From a checkpoint of a small contrastive image-text model.
Data: trained on drawn human figures in many poses, 13.3 epochs.
Rows from block 4 of the text encoder, named by matrix and row number. Rows with one number belong to one neuron. Each number is 50 + 15 x the weight over its row's rms, rounded and kept within 0 to 99. All counts start at 0. After the name is the row's rms in percent of the matrix's.
# fc1: MLP up (text_encoder.blocks.4.mlp.fc1.weight, 768x128), inputs 64-127
# fc2: MLP down (text_encoder.blocks.4.mlp.fc2.weight, 128x768, transposed), outputs 64-127
fc1.2 148:46 45 49 32 49 39 33 56 63 48 50 52 44 69 56 17 58 56 49 20 34 68 37 40 56 44 46 58 47 24 31 66 74 80 52 65 58 40 48 41 24 55 48 62 62 42 63 54 66 63 36 64 47 43 67 61 51 18 78 59 48 46 40 71
fc1.3 093:48 44 37 52 71 60 29 51 57 49 53 32 47 55 54 10 51 25 49 63 63 44 54 32 61 69 62 50 42 75 79 39 65 63 41 70 52 12 62 51 49 44 52 65 37 48 48 35 49 53 53 33 63 36 46 59 47 45 61 75 34 57 41 53
fc1.4 094:57 12 63 67 82 36 63 54 69 37 38 44 42 68 70 72 42 40 48 28 50 56 50 30 62 68 68 71 49 67 85 55 37 41 40 47 35 67 60 32 40 23 50 78 21 53 44 38 57 60 43 57 73 63 38 89 52 57 50 77 28 71 50 54
fc1.5 102:52 27 40 50 72 50 45 81 52 61 53 07 59 22 54 51 70 50 52 55 41 61 60 46 58 53 75 63 60 65 48 57 43 60 70 51 28 45 70 61 50 28 35 70 68 33 53 54 53 25 42 63 62 25 68 33 58 45 56 92 40 50 80 44
fc1.6 099:66 28 79 56 62 26 53 55 66 37 29 62 49 35 59 53 61 46 46 48 74 47 44 50 48 42 40 66 89 69 69 65 25 29 29 40 46 14 53 48 30 52 55 38 50 20 68 37 58 51 61 43 48 53 34 47 47 55 38 32 49 47 53 40
fc1.7 101:83 71 43 52 56 39 66 49 52 35 59 39 46 48 49 44 54 36 41 61 55 78 52 34 86 51 63 55 39 81 64 42 52 52 77 55 61 21 50 62 33 42 48 81 54 40 54 34 65 46 50 53 51 45 61 61 70 43 46 66 44 56 43 50
fc1.8 089:61 81 34 76 45 53 68 77 43 27 62 36 42 75 76 39 65 46 70 41 75 59 23 41 58 57 29 77 62 50 54 61 71 77 43 55 54 55 44 25 45 43 42 30 46 39 71 55 83 28 49 64 81 42 56 65 65 40 43 60 50 57 67 53
fc1.9 109:45 66 50 62 36 26 55 49 66 58 54 08 39 60 62 36 66 48 62 61 33 35 47 12 62 54 43 18 76 44 77 65 32 44 28 68 50 65 56 56 47 40 57 73 25 40 66 11 44 35 50 43 64 51 42 64 43 54 48 38 26 68 78 34
fc1.10 096:48 27 71 47 60 45 58 42 64 64 54 42 25 41 24 43 73 72 32 51 16 46 49 29 83 31 52 24 49 57 63 70 58 40 62 43 50 55 82 59 47 60 63 60 55 38 46 67 39 47 82 43 50 74 62 40 56 31 58 49 49 39 40 45
fc1.11 103:48 40 65 36 56 55 47 44 50 53 39 42 53 53 62 53 37 47 45 52 48 39 67 23 43 56 62 66 31 38 52 72 65 59 36 41 38 64 52 62 19 51 64 78 75 40 37 42 52 68 45 52 45 38 62 56 51 24 80 71 34 39 57 62
fc1.12 095:19 36 19 39 70 43 36 60 67 12 57 38 31 72 64 58 70 37 22 27 48 45 26 31 37 46 65 68 41 62 34 55 58 58 55 62 33 39 44 59 41 30 47 66 36 46 61 57 41 56 14 51 62 83 41 67 48 42 66 51 36 51 40 50
fc1.13 100:80 39 31 77 41 44 50 44 47 51 37 52 50 62 26 46 58 24 34 44 73 31 40 73 60 39 39 80 72 48 62 35 27 47 26 49 15 57 29 79 52 52 17 57 58 43 72 42 82 65 39 22 63 51 46 50 57 56 37 44 56 50 62 60
fc1.14 088:36 54 56 45 78 26 65 41 50 49 42 23 40 54 55 44 60 46 42 48 53 86 42 37 79 60 66 48 48 72 49 47 54 40 50 57 50 44 50 51 42 31 48 75 42 30 46 32 68 25 43 32 52 51 64 66 76 38 51 63 29 54 57 44
fc1.15 106:33 44 51 55 66 44 68 20 34 49 47 49 28 49 75 46 64 45 23 58 47 68 45 42 50 54 89 43 32 54 77 60 45 58 38 71 62 41 79 27 54 55 47 46 50 41 70 12 80 65 39 54 45 69 40 54 48 33 47 60 42 68 38 29
fc1.16 103:59 35 63 45 49 46 55 14 66 71 47 59 29 66 38 45 55 43 44 59 72 78 37 52 44 39 99 67 50 60 77 45 64 47 60 50 22 71 75 56 38 49 50 80 27 45 50 33 54 38 47 44 95 47 41 60 24 69 52 47 44 44 36 60
fc1.17 097:50 31 57 44 61 52 41 30 61 36 32 55 33 19 51 79 40 45 46 28 50 41 49 73 26 49 57 77 78 94 52 51 25 37 37 45 47 45 53 49 47 53 55 66 44 39 48 47 61 76 51 52 87 41 35 67 30 63 40 29 48 51 30 53
fc1.18 099:62 36 37 27 69 67 50 38 50 53 53 54 46 31 27 59 52 50 48 61 61 48 62 52 32 43 76 44 61 73 42 61 42 37 63 67 43 56 55 60 33 55 39 54 57 27 30 59 32 58 38 39 51 46 69 61 53 50 28 57 32 81 15 69
fc1.19 108:60 47 52 61 79 55 57 42 59 58 73 32 28 47 43 44 41 42 47 58 41 70 61 54 63 71 48 70 40 64 60 06 48 33 74 52 41 24 81 47 64 44 53 64 32 41 40 29 60 48 57 29 65 56 52 53 64 20 39 66 23 51 54 36
fc1.20 101:52 59 27 37 45 26 49 51 46 58 64 52 59 48 59 04 74 18 59 45 43 57 34 50 69 64 43 47 56 39 51 47 42 34 43 59 46 55 54 79 14 18 85 56 39 46 62 41 37 41 51 34 83 38 60 48 59 25 36 83 20 68 36 71
fc1.21 094:80 47 36 53 63 42 55 56 37 46 61 36 44 63 39 22 54 42 46 36 48 55 41 52 50 49 48 84 50 54 57 72 28 18 56 38 37 62 54 40 48 36 21 40 47 49 54 27 47 42 87 34 56 35 52 54 53 45 59 41 53 61 89 58
fc1.22 123:70 37 58 41 44 58 48 37 37 57 52 48 45 39 40 44 34 46 43 47 61 75 59 58 46 47 65 64 63 46 18 47 59 29 57 55 22 43 68 86 26 22 23 67 37 38 62 58 82 59 66 65 63 35 45 49 74 70 27 47 32 56 53 35
fc1.23 098:76 63 45 41 30 24 55 86 62 71 48 43 62 85 56 31 80 12 69 40 67 70 59 56 65 47 40 67 55 54 70 70 43 46 54 46 24 63 29 76 33 60 49 60 52 61 42 41 79 52 43 39 61 39 36 32 62 29 27 57 16 50 49 62
fc1.24 109:60 54 58 57 50 57 36 50 42 46 62 23 35 50 61 03 40 48 62 47 69 59 56 47 75 57 38 52 58 57 51 46 40 40 75 37 41 11 59 51 35 26 37 47 58 20 51 21 45 28 38 48 55 29 57 57 70 61 28 60 45 54 89 41
fc1.25 103:18 27 30 84 72 40 32 52 60 67 58 38 35 40 45 36 50 53 59 63 68 74 46 60 62 74 34 61 65 33 46 49 52 49 60 57 29 24 65 36 19 29 71 61 32 72 42 54 55 33 34 58 71 45 49 52 62 74 43 42 33 78 51 31
fc1.26 096:79 40 37 57 69 58 26 46 45 38 89 34 55 52 60 17 48 60 32 49 55 43 53 28 54 49 32 85 62 80 76 58 38 50 53 63 50 60 47 46 18 37 46 56 55 28 48 29 66 32 69 59 56 49 37 70 61 13 64 60 47 61 82 57
fc1.27 105:64 53 52 27 40 56 62 43 51 51 39 57 45 01 44 48 62 43 37 67 46 64 46 41 46 78 58 49 43 56 43 71 48 45 65 69 45 63 60 21 47 51 62 68 41 58 49 41 43 56 79 50 69 32 54 32 46 63 68 25 46 45 62 44
fc1.28 094:47 50 75 59 97 54 85 60 37 36 61 33 62 65 60 52 42 43 43 58 52 38 56 36 47 75 41 68 35 38 37 71 26 36 77 63 43 32 57 60 65 59 50 54 89 53 33 54 45 50 38 65 56 43 52 34 57 39 33 71 27 70 59 27
fc1.29 093:75 55 71 63 84 63 56 41 38 47 43 51 32 40 49 55 63 36 41 64 29 45 57 51 33 64 71 63 52 65 65 53 41 49 58 45 50 62 52 35 66 39 68 66 55 56 50 51 71 23 52 36 66 32 44 55 61 50 33 75 53 52 55 24
fc1.30 093:48 30 39 44 46 53 62 35 37 40 60 34 38 55 46 44 49 34 50 60 71 78 37 30 71 76 50 72 58 52 57 30 38 51 67 63 33 43 52 51 36 40 41 56 33 37 41 67 70 37 57 50 80 27 68 60 60 60 67 59 29 52 62 50
fc1.31 103:63 25 59 25 65 57 25 26 49 33 66 59 65 45 40 57 37 55 50 62 52 44 65 42 51 75 45 75 22 39 37 42 40 37 30 62 60 54 57 64 31 51 54 78 76 54 30 54 41 66 46 53 62 44 28 50 44 29 64 69 25 55 52 35
fc1.32 103:48 55 48 43 69 30 61 62 50 80 96 27 45 52 56 47 61 38 35 66 44 55 62 36 58 53 68 35 81 38 61 40 38 72 49 27 59 41 57 58 67 33 38 64 26 37 61 51 32 34 55 72 41 25 41 41 79 48 38 80 57 37 70 69
fc1.33 099:59 30 31 29 61 57 64 30 55 57 75 34 46 58 64 28 52 33 38 41 55 67 59 29 54 54 74 78 62 65 69 37 55 30 50 41 37 32 84 47 41 43 43 71 50 20 48 50 65 61 35 55 55 40 66 72 59 46 60 51 37 53 48 40
fc1.34 092:62 54 40 45 61 45 49 58 55 43 83 35 41 58 48 61 60 23 51 37 41 48 26 54 65 62 62 61 31 73 62 58 50 21 49 42 28 48 71 40 53 33 67 62 28 56 51 09 26 58 26 54 60 33 47 53 40 22 46 63 56 57 78 36
fc1.35 096:31 57 36 54 66 13 51 56 74 48 50 48 28 18 61 56 62 53 46 51 79 43 54 46 82 55 45 67 58 56 60 63 51 76 51 42 40 13 41 64 44 35 64 63 52 51 22 35 48 55 54 59 57 47 44 50 89 53 48 38 41 56 46 38
fc1.36 104:75 51 42 38 77 48 65 82 61 31 67 29 33 48 79 58 30 34 33 70 60 66 55 40 74 47 70 63 61 53 80 46 51 73 86 55 40 67 59 36 43 54 61 70 50 41 34 36 63 39 66 14 54 48 37 46 45 44 55 68 35 34 43 64
fc1.37 096:68 37 48 47 74 46 67 43 67 48 74 53 57 35 76 45 56 68 62 60 67 67 36 26 83 82 66 56 36 60 57 46 51 22 50 58 33 39 58 34 49 30 52 75 39 45 36 37 59 41 36 17 64 45 74 60 61 55 47 63 43 57 77 67
fc1.38 094:68 45 42 26 67 33 67 42 68 57 50 23 56 47 79 33 39 24 66 47 57 63 50 47 59 87 88 76 33 73 63 59 68 53 57 46 60 23 75 41 43 50 59 67 53 50 52 58 57 31 55 56 72 51 57 69 71 32 41 56 30 68 66 39
fc1.39 103:76 34 72 37 79 24 66 55 47 37 69 50 39 51 54 54 55 22 37 56 54 58 42 22 74 35 53 64 32 73 59 65 52 70 58 66 41 53 55 47 25 23 50 74 70 43 51 48 49 39 52 34 54 44 62 77 69 37 54 63 38 71 75 54
fc1.41 084:71 51 55 19 54 44 73 26 44 47 59 10 58 40 35 00 77 46 39 49 25 35 40 47 66 40 39 51 58 56 55 45 68 42 21 58 50 25 47 29 24 38 54 64 41 22 43 55 50 44 52 47 49 35 25 74 76 45 78 63 44 73 67 55
fc1.42 153:36 50 45 34 64 58 41 47 38 27 51 50 51 50 59 78 35 54 43 81 28 44 72 34 50 78 56 80 35 54 46 39 44 28 31 36 51 78 42 50 38 63 47 54 66 45 29 23 42 53 54 54 39 63 64 60 66 40 58 77 39 54 71 52
fc1.43 091:42 64 29 44 61 13 51 63 42 45 75 40 41 60 45 62 44 22 24 62 42 57 57 08 75 66 74 46 53 68 60 39 60 84 88 82 34 52 53 52 35 73 40 41 36 35 52 23 36 30 50 43 36 46 37 53 53 44 48 44 46 51 51 55
fc1.44 098:68 58 45 35 23 53 54 56 41 62 61 07 47 63 43 27 53 62 44 26 66 58 19 43 72 46 71 49 54 59 53 82 37 33 70 72 34 60 29 47 30 48 52 60 17 14 43 29 52 29 49 56 60 74 49 53 50 57 35 50 50 67 83 50
fc1.45 106:96 45 62 53 60 69 61 47 46 67 70 59 21 29 34 43 30 58 47 55 38 64 28 36 50 49 83 77 71 59 43 54 51 14 50 50 33 38 71 31 55 53 45 59 30 47 44 59 50 33 52 49 63 44 34 71 34 45 40 51 51 58 62 46
fc1.46 101:46 45 44 54 64 63 63 46 58 54 79 38 28 41 59 53 68 43 38 60 70 75 33 33 86 54 47 46 39 55 57 47 38 63 50 44 55 38 76 50 42 45 38 63 60 40 45 44 49 53 63 35 61 59 62 56 79 44 24 74 30 70 50 63
fc1.47 101:51 12 60 26 53 54 58 43 51 47 69 52 45 62 71 51 44 35 51 36 32 35 55 37 46 59 73 50 42 37 53 61 52 55 24 46 63 58 55 46 31 24 42 61 56 43 39 41 42 62 46 52 53 66 56 51 58 26 88 99 45 39 58 74
fc1.49 095:59 36 49 38 48 58 56 57 43 38 68 14 06 43 45 51 51 49 52 48 62 31 31 31 66 56 72 38 50 57 48 31 53 50 65 67 58 43 95 39 37 42 48 62 62 42 32 33 50 60 66 61 53 41 62 80 55 51 80 48 21 34 62 53
fc1.50 108:38 55 44 45 64 33 41 40 58 49 46 52 57 69 53 32 57 42 70 30 54 66 46 63 35 41 56 36 50 34 77 37 50 85 32 62 67 53 46 34 11 34 41 85 61 39 47 35 80 68 57 51 59 55 59 39 48 35 54 72 44 46 31 58
fc1.51 098:54 22 43 36 50 45 34 44 49 45 39 34 32 38 49 49 57 27 41 29 39 55 47 56 61 78 74 57 38 69 67 52 34 51 68 52 41 41 65 44 60 59 46 52 25 36 43 20 88 57 53 17 36 60 50 38 60 58 58 70 35 66 65 41
fc1.52 101:63 68 48 43 61 53 58 40 63 76 62 22 48 55 44 29 66 28 71 64 63 56 49 47 48 43 69 78 44 39 54 54 19 21 52 38 32 54 75 55 31 60 28 59 51 46 49 61 60 54 37 30 68 41 48 32 79 23 37 52 53 50 71 43
fc1.53 095:59 38 41 21 75 37 42 48 56 44 46 21 49 38 51 26 91 22 56 59 55 63 60 29 53 49 76 51 46 44 51 41 61 65 43 54 33 49 80 67 32 54 48 74 49 47 38 48 57 68 80 48 42 36 69 59 26 54 50 61 36 45 77 44
fc1.54 103:65 66 41 48 40 30 57 42 31 34 54 52 35 67 62 31 59 31 35 54 65 49 32 28 45 38 46 58 62 48 57 79 49 41 33 33 50 34 53 57 21 49 43 61 41 40 56 49 51 31 60 24 82 45 54 59 46 32 17 62 48 57 79 50
fc1.55 105:52 33 61 40 43 49 70 70 72 37 46 44 37 31 65 48 70 32 14 75 79 25 50 21 71 67 48 71 60 46 60 48 45 57 60 44 56 55 58 16 42 52 66 46 53 37 40 68 50 36 61 58 70 42 67 64 47 45 32 71 62 32 49 43
fc2.2 117:44 43 30 42 34 30 58 52 46 50 44 45 40 58 88 52 56 55 41 50 55 52 50 44 41 49 35 54 51 50 50 90 52 56 82 58 79 58 47 52 51 52 43 51 39 51 45 53 73 77 53 99 42 37 61 68 19 49 47 61 54 36 56 51
fc2.3 084:24 62 35 58 43 51 49 77 62 54 75 45 34 32 43 70 59 49 64 27 64 51 20 54 72 52 74 57 49 50 73 63 67 25 37 47 63 58 55 13 43 73 64 83 49 57 39 54 54 66 20 53 40 39 34 37 54 64 51 38 42 28 71 42
fc2.4 099:51 30 64 44 53 43 51 31 58 62 54 42 45 47 27 58 51 47 66 32 52 49 66 64 66 53 54 65 29 54 41 56 54 40 68 51 53 89 76 61 21 56 58 60 46 41 33 49 52 47 54 47 68 35 54 76 74 40 50 30 31 63 52 61
fc2.5 099:63 76 45 41 57 58 53 45 57 69 42 30 62 31 36 41 35 20 48 44 52 49 28 61 80 48 55 42 43 46 52 45 53 48 61 75 68 56 29 68 44 67 57 58 38 58 20 37 40 60 59 51 49 55 54 58 61 92 50 52 56 38 51 51
fc2.6 098:38 37 20 72 74 37 58 69 67 76 58 34 40 61 61 26 34 30 52 50 60 43 32 61 42 64 69 33 56 63 67 64 44 70 54 38 16 46 53 45 69 51 52 19 44 33 37 52 25 63 66 37 41 46 16 58 16 66 49 41 51 47 39 63
fc2.7 085:56 43 68 52 48 54 38 58 51 58 70 25 30 69 64 56 45 57 49 64 48 51 50 65 65 45 36 67 33 72 65 49 55 17 68 31 82 70 63 53 60 53 70 72 53 57 50 35 41 34 53 44 30 39 53 67 77 32 48 61 61 32 22 47
fc2.8 104:59 42 33 48 81 25 61 39 57 46 57 47 29 62 34 56 53 51 54 61 46 52 46 42 50 70 61 67 37 59 61 63 54 44 37 54 40 53 67 47 60 71 41 65 36 80 52 58 55 67 68 31 26 50 82 78 88 55 75 77 59 50 63 56
fc2.9 110:45 49 69 53 40 44 67 39 58 41 40 42 46 39 71 33 52 65 43 47 52 78 59 56 34 73 41 43 46 64 50 66 54 50 00 37 32 27 60 42 60 56 38 69 43 34 55 45 45 47 35 33 85 53 27 34 22 55 53 34 62 54 59 61
fc2.10 105:47 59 63 51 23 83 57 77 73 55 50 29 52 31 34 47 37 53 51 56 52 51 46 64 45 68 12 11 51 70 57 68 69 57 36 60 40 79 55 38 25 36 65 49 50 55 53 66 49 19 43 35 69 51 72 21 38 24 45 49 37 77 43 18
fc2.11 085:60 49 42 48 54 48 52 60 45 38 63 52 41 56 54 89 61 59 67 44 54 33 59 55 45 31 45 59 46 30 55 54 53 56 32 51 33 54 46 51 43 62 45 31 40 66 53 61 21 73 52 99 40 59 74 55 48 46 45 81 45 55 46 37
fc2.12 099:23 47 45 08 64 37 62 42 62 59 57 39 66 33 25 61 56 52 52 68 56 59 31 34 52 48 23 53 52 64 66 47 56 38 14 63 38 62 44 51 47 56 56 10 48 64 36 52 55 76 36 58 67 34 31 41 35 57 49 59 21 51 32 68
fc2.13 109:68 27 40 27 52 66 64 51 58 53 59 71 55 50 51 30 43 66 51 70 70 38 22 56 24 57 95 36 80 29 45 27 63 37 43 45 62 43 45 40 37 64 52 49 34 69 32 52 52 37 28 25 54 58 04 52 21 58 63 41 58 64 45 49
fc2.14 083:52 25 49 45 64 47 45 51 47 38 75 64 37 58 67 31 43 34 45 76 78 42 51 52 83 56 49 44 52 60 51 71 70 66 62 36 44 73 60 29 36 37 64 84 42 46 51 45 82 26 54 25 34 34 66 60 58 64 33 22 31 41 41 46
fc2.15 095:59 53 34 81 41 44 48 41 32 31 38 51 59 53 63 53 27 63 40 38 48 48 44 47 41 37 43 55 43 57 51 41 57 46 58 56 62 30 53 68 30 23 68 27 25 83 50 74 63 58 58 54 40 23 48 16 75 36 27 48 45 31 21 57
fc2.16 117:40 61 53 45 51 75 80 59 57 56 85 40 46 49 26 68 54 56 38 44 75 33 39 52 56 50 50 70 42 46 55 59 49 63 27 35 50 64 40 47 40 72 58 50 38 39 70 36 48 42 62 48 60 45 53 45 69 35 65 28 33 43 79 53
fc2.17 105:62 56 43 68 81 62 55 35 45 52 61 45 66 52 55 37 47 47 59 24 65 40 39 34 80 35 54 55 42 46 36 48 40 52 61 44 39 49 55 83 46 45 73 17 42 35 63 57 49 10 54 40 14 36 46 71 57 58 46 65 29 31 54 52
fc2.18 116:20 64 37 59 63 28 43 33 50 36 44 61 52 53 70 47 56 62 50 38 61 48 47 61 84 43 41 35 38 38 56 58 48 34 28 68 81 42 73 54 42 37 72 41 47 77 29 57 44 08 74 30 32 41 48 53 59 53 60 51 58 28 54 44
fc2.19 102:49 56 38 54 66 58 78 47 55 50 66 41 35 75 45 35 57 34 45 69 54 69 69 50 55 69 73 61 46 56 56 53 68 60 47 51 44 44 49 49 31 54 50 43 59 51 56 55 63 61 58 73 85 53 22 62 48 62 72 54 52 35 70 78
fc2.20 105:63 68 27 15 62 60 57 66 61 42 60 35 56 46 25 40 30 58 57 53 63 45 57 44 53 42 40 64 62 51 46 32 46 58 37 67 69 38 49 54 45 46 29 50 66 58 47 71 71 47 50 16 23 28 55 71 70 45 68 48 30 95 33 60
fc2.21 105:47 38 17 49 54 44 35 42 60 35 21 48 64 70 69 38 61 39 46 58 68 61 48 58 43 69 66 21 17 32 63 46 72 46 55 53 44 34 47 62 59 57 45 48 43 53 33 26 65 48 56 51 58 55 00 53 41 39 55 47 63 58 60 56
fc2.22 111:75 37 80 63 53 00 55 49 45 60 45 41 59 49 58 36 59 52 47 43 55 50 52 52 46 58 01 50 55 56 57 63 51 37 14 42 21 44 52 56 42 49 30 30 52 39 41 55 72 26 55 87 49 87 69 61 67 53 43 17 44 48 30 42
fc2.23 102:36 56 32 34 34 72 57 56 55 45 51 45 34 46 17 30 45 50 68 55 38 36 58 46 77 39 30 67 53 28 52 27 38 61 11 72 99 39 54 46 43 64 41 33 62 77 43 57 70 40 57 17 23 45 22 71 43 39 63 54 59 77 27 29
fc2.24 101:29 66 44 59 35 59 34 48 46 32 48 61 46 47 38 64 67 50 66 48 40 97 42 48 43 41 36 44 41 65 58 52 52 21 65 61 53 29 34 55 75 55 43 35 54 24 41 43 57 33 53 39 54 31 24 68 58 39 59 76 50 48 58 67
fc2.25 102:36 68 89 57 58 59 41 57 61 50 55 47 24 61 47 39 35 47 67 32 52 59 77 53 50 54 27 62 23 55 61 44 54 43 48 46 48 38 62 48 50 40 67 44 51 64 64 44 31 40 70 58 56 51 74 33 48 64 48 77 80 50 13 42
fc2.26 106:49 47 25 52 50 43 43 40 75 65 43 97 31 56 40 55 64 45 55 60 62 65 60 59 42 57 91 39 35 20 78 43 72 59 52 61 16 37 19 28 45 46 49 41 65 35 46 23 49 34 29 44 75 61 32 53 42 58 52 45 69 66 59 59
fc2.27 108:72 50 63 40 32 60 71 34 76 46 40 37 07 62 27 28 35 50 57 42 56 35 50 41 61 50 73 45 40 43 57 64 41 23 59 55 26 56 48 47 42 58 56 34 44 42 51 54 52 31 39 42 55 20 64 69 64 63 53 24 51 40 31 62
fc2.28 088:42 52 39 29 47 51 58 93 39 45 33 52 43 58 70 82 32 59 53 52 57 67 30 28 53 35 70 53 64 63 50 18 39 90 53 42 51 54 56 34 65 66 60 28 54 47 62 54 50 37 48 51 38 55 33 71 43 62 66 39 36 50 61 38
fc2.29 095:57 21 35 44 20 38 52 40 38 48 35 47 52 49 63 45 36 69 48 70 56 86 45 52 50 38 21 35 43 45 76 64 54 48 64 42 50 21 40 52 65 64 42 71 35 57 41 84 66 58 51 50 40 65 47 24 16 50 40 18 43 28 57 48
fc2.30 095:35 64 58 38 55 51 53 32 48 68 19 59 33 45 42 50 51 54 42 58 35 53 45 66 81 61 55 37 57 25 61 69 59 33 73 46 52 55 28 36 47 45 56 79 40 24 38 18 40 36 51 64 84 34 58 60 82 49 35 53 71 55 63 24
fc2.31 098:56 63 73 38 52 42 50 37 65 59 33 52 44 61 46 83 53 32 40 48 55 28 65 43 67 44 75 29 46 63 47 42 35 51 29 35 53 63 61 58 37 51 57 37 41 63 62 50 44 33 51 72 51 48 51 63 17 61 49 73 63 50 21 44
fc2.32 113:12 51 46 47 43 39 37 37 57 72 70 32 69 42 36 49 36 33 57 70 44 65 43 47 51 29 62 69 47 50 34 35 65 25 33 61 57 20 40 48 48 25 66 27 51 84 53 69 24 35 44 56 77 34 40 36 34 52 49 43 29 57 70 52
fc2.33 085:51 31 41 43 73 57 62 76 84 40 48 63 57 56 54 46 39 72 39 15 31 71 76 51 46 19 56 54 20 50 63 58 47 56 43 48 81 42 40 75 61 27 50 56 49 34 44 70 60 52 37 43 31 30 38 26 50 45 39 19 46 53 45 63
fc2.34 085:49 35 71 58 43 62 71 63 56 41 45 62 52 48 72 73 35 47 61 67 57 50 43 37 23 46 43 47 63 46 70 48 33 43 54 49 69 53 74 35 29 33 55 49 48 43 49 70 71 46 36 49 55 30 24 62 34 59 60 33 70 34 66 49
fc2.35 096:00 34 30 48 64 38 36 66 55 49 55 32 64 51 37 22 41 57 37 65 37 31 44 39 83 52 48 41 50 46 48 48 52 54 73 39 47 55 66 36 51 47 65 74 57 75 57 41 15 82 58 84 73 31 56 59 59 49 54 75 69 14 33 52
fc2.36 109:58 53 33 33 60 67 53 57 47 54 38 53 23 59 36 53 40 38 60 52 48 48 56 59 81 26 71 40 51 45 72 35 52 49 36 35 76 33 52 27 53 43 41 29 60 54 68 43 62 64 52 73 86 46 45 31 24 45 49 45 68 58 58 49
fc2.37 085:23 66 42 43 62 47 57 52 53 60 49 58 53 35 65 38 25 29 45 77 60 57 48 52 80 27 59 41 68 73 34 71 38 69 72 58 65 56 60 45 67 75 68 70 17 38 62 42 46 39 46 40 34 51 44 67 56 60 67 47 28 52 14 57
fc2.38 095:37 52 42 48 78 49 39 49 51 63 37 43 15 59 36 37 55 84 55 50 63 40 54 43 66 56 36 38 64 49 45 95 52 64 46 60 34 53 76 59 60 69 42 74 53 43 50 38 47 75 66 42 52 42 68 46 65 48 78 36 56 54 56 49
fc2.39 092:77 44 46 46 66 32 35 60 51 57 42 71 54 52 37 24 55 73 41 96 48 43 68 57 52 73 52 66 35 55 69 28 41 57 44 38 46 52 70 38 55 49 48 40 54 39 56 53 34 64 71 46 56 22 56 72 67 41 20 48 61 46 46 58
fc2.41 094:22 35 33 70 50 18 57 55 46 69 49 44 42 26 89 37 46 70 46 39 48 51 42 44 43 52 49 47 37 58 38 77 47 57 46 36 34 37 56 64 37 54 52 97 69 18 42 39 37 58 55 46 85 19 43 69 49 42 30 18 49 49 67 48
fc2.42 115:40 47 76 36 54 56 42 53 57 43 51 47 53 50 53 99 52 51 57 48 48 54 63 55 32 47 77 56 45 38 47 39 50 53 05 50 31 49 47 54 55 54 55 47 50 59 49 56 00 49 54 71 40 75 75 39 55 47 54 74 50 66 50 51
fc2.43 099:58 81 58 66 61 61 48 59 28 20 61 43 52 44 43 49 44 42 51 89 55 39 47 66 46 37 40 30 72 56 27 50 39 27 20 46 57 76 68 22 68 34 61 56 35 62 46 58 49 51 52 42 52 46 34 51 42 26 40 62 40 76 64 06
fc2.44 116:98 56 48 48 52 58 20 40 45 51 29 59 49 35 47 20 45 72 74 37 71 45 22 44 37 56 69 36 42 39 49 60 44 65 27 59 30 31 44 57 86 43 63 35 41 75 62 21 62 51 47 39 83 56 31 51 41 25 44 60 73 70 58 69
fc2.45 107:51 43 51 33 70 68 57 64 73 60 52 46 35 58 20 72 63 79 44 55 53 51 18 53 63 57 48 48 43 43 39 36 48 57 41 40 18 65 48 63 58 56 66 45 24 36 63 65 32 00 49 52 73 45 33 42 44 39 39 63 41 76 39 36
fc2.46 090:25 29 44 31 29 32 52 55 65 43 21 50 48 40 63 33 56 53 58 52 70 75 44 57 53 51 28 60 18 59 49 55 53 24 65 78 72 32 31 61 45 62 52 48 76 46 54 66 53 65 51 50 48 28 46 35 29 43 39 59 46 46 81 37
fc2.47 089:51 50 69 59 33 51 66 61 56 30 50 66 57 42 69 98 46 59 47 60 51 48 65 52 45 51 45 47 51 35 36 51 38 45 53 39 65 63 48 45 48 44 54 46 48 34 44 50 33 51 36 92 21 51 52 57 52 49 23 65 54 67 49 62
fc2.49 091:46 51 34 66 29 74 50 53 25 87 31 29 32 51 54 44 48 60 82 53 57 44 60 57 62 68 51 33 61 55 39 38 33 75 74 36 71 62 49 40 66 53 44 81 41 48 46 39 71 57 38 28 61 30 29 43 33 54 40 63 32 53 41 46
fc2.50 100:88 43 33 22 54 70 63 57 61 54 57 65 48 34 61 62 42 59 52 80 60 45 28 55 38 47 75 44 39 45 60 54 30 49 79 55 73 55 51 53 42 51 35 38 50 29 49 61 72 54 51 81 54 43 39 54 55 62 46 57 54 48 81 34
fc2.51 094:44 56 47 40 48 57 36 61 63 74 29 36 27 58 69 72 26 60 35 55 63 63 52 82 57 27 44 44 74 31 29 31 70 53 52 56 62 73 52 25 40 68 49 89 28 67 62 64 51 66 40 52 36 46 50 58 49 38 39 44 65 44 40 60
fc2.52 095:59 64 57 63 36 49 35 50 61 39 40 49 51 42 27 48 39 48 42 56 63 68 56 58 56 48 62 59 48 47 43 33 54 82 62 75 39 37 60 44 48 54 26 44 81 42 70 56 73 59 39 66 54 40 48 23 79 42 63 42 42 50 52 72
fc2.53 096:38 63 73 47 63 48 46 61 24 48 47 59 45 51 51 53 26 59 45 33 53 33 43 67 82 57 52 39 77 26 53 65 35 30 70 41 25 54 68 46 28 81 59 73 70 52 87 48 47 73 62 42 43 34 35 35 44 73 24 30 39 42 40 56
fc2.54 101:45 47 31 55 45 53 58 43 58 65 19 54 52 52 56 23 64 53 59 61 46 62 69 55 35 68 70 40 48 46 70 86 72 72 04 26 31 50 49 47 64 33 55 48 50 31 51 43 31 54 42 32 63 61 14 60 24 36 39 34 68 73 54 36
fc2.55 109:34 67 38 42 58 57 36 73 50 71 27 67 34 42 20 28 36 73 35 44 22 31 58 48 73 56 67 30 60 47 72 57 53 38 35 65 42 44 55 36 49 50 64 21 15 85 48 53 30 39 46 78 43 45 64 59 58 61 67 57 62 33 12 29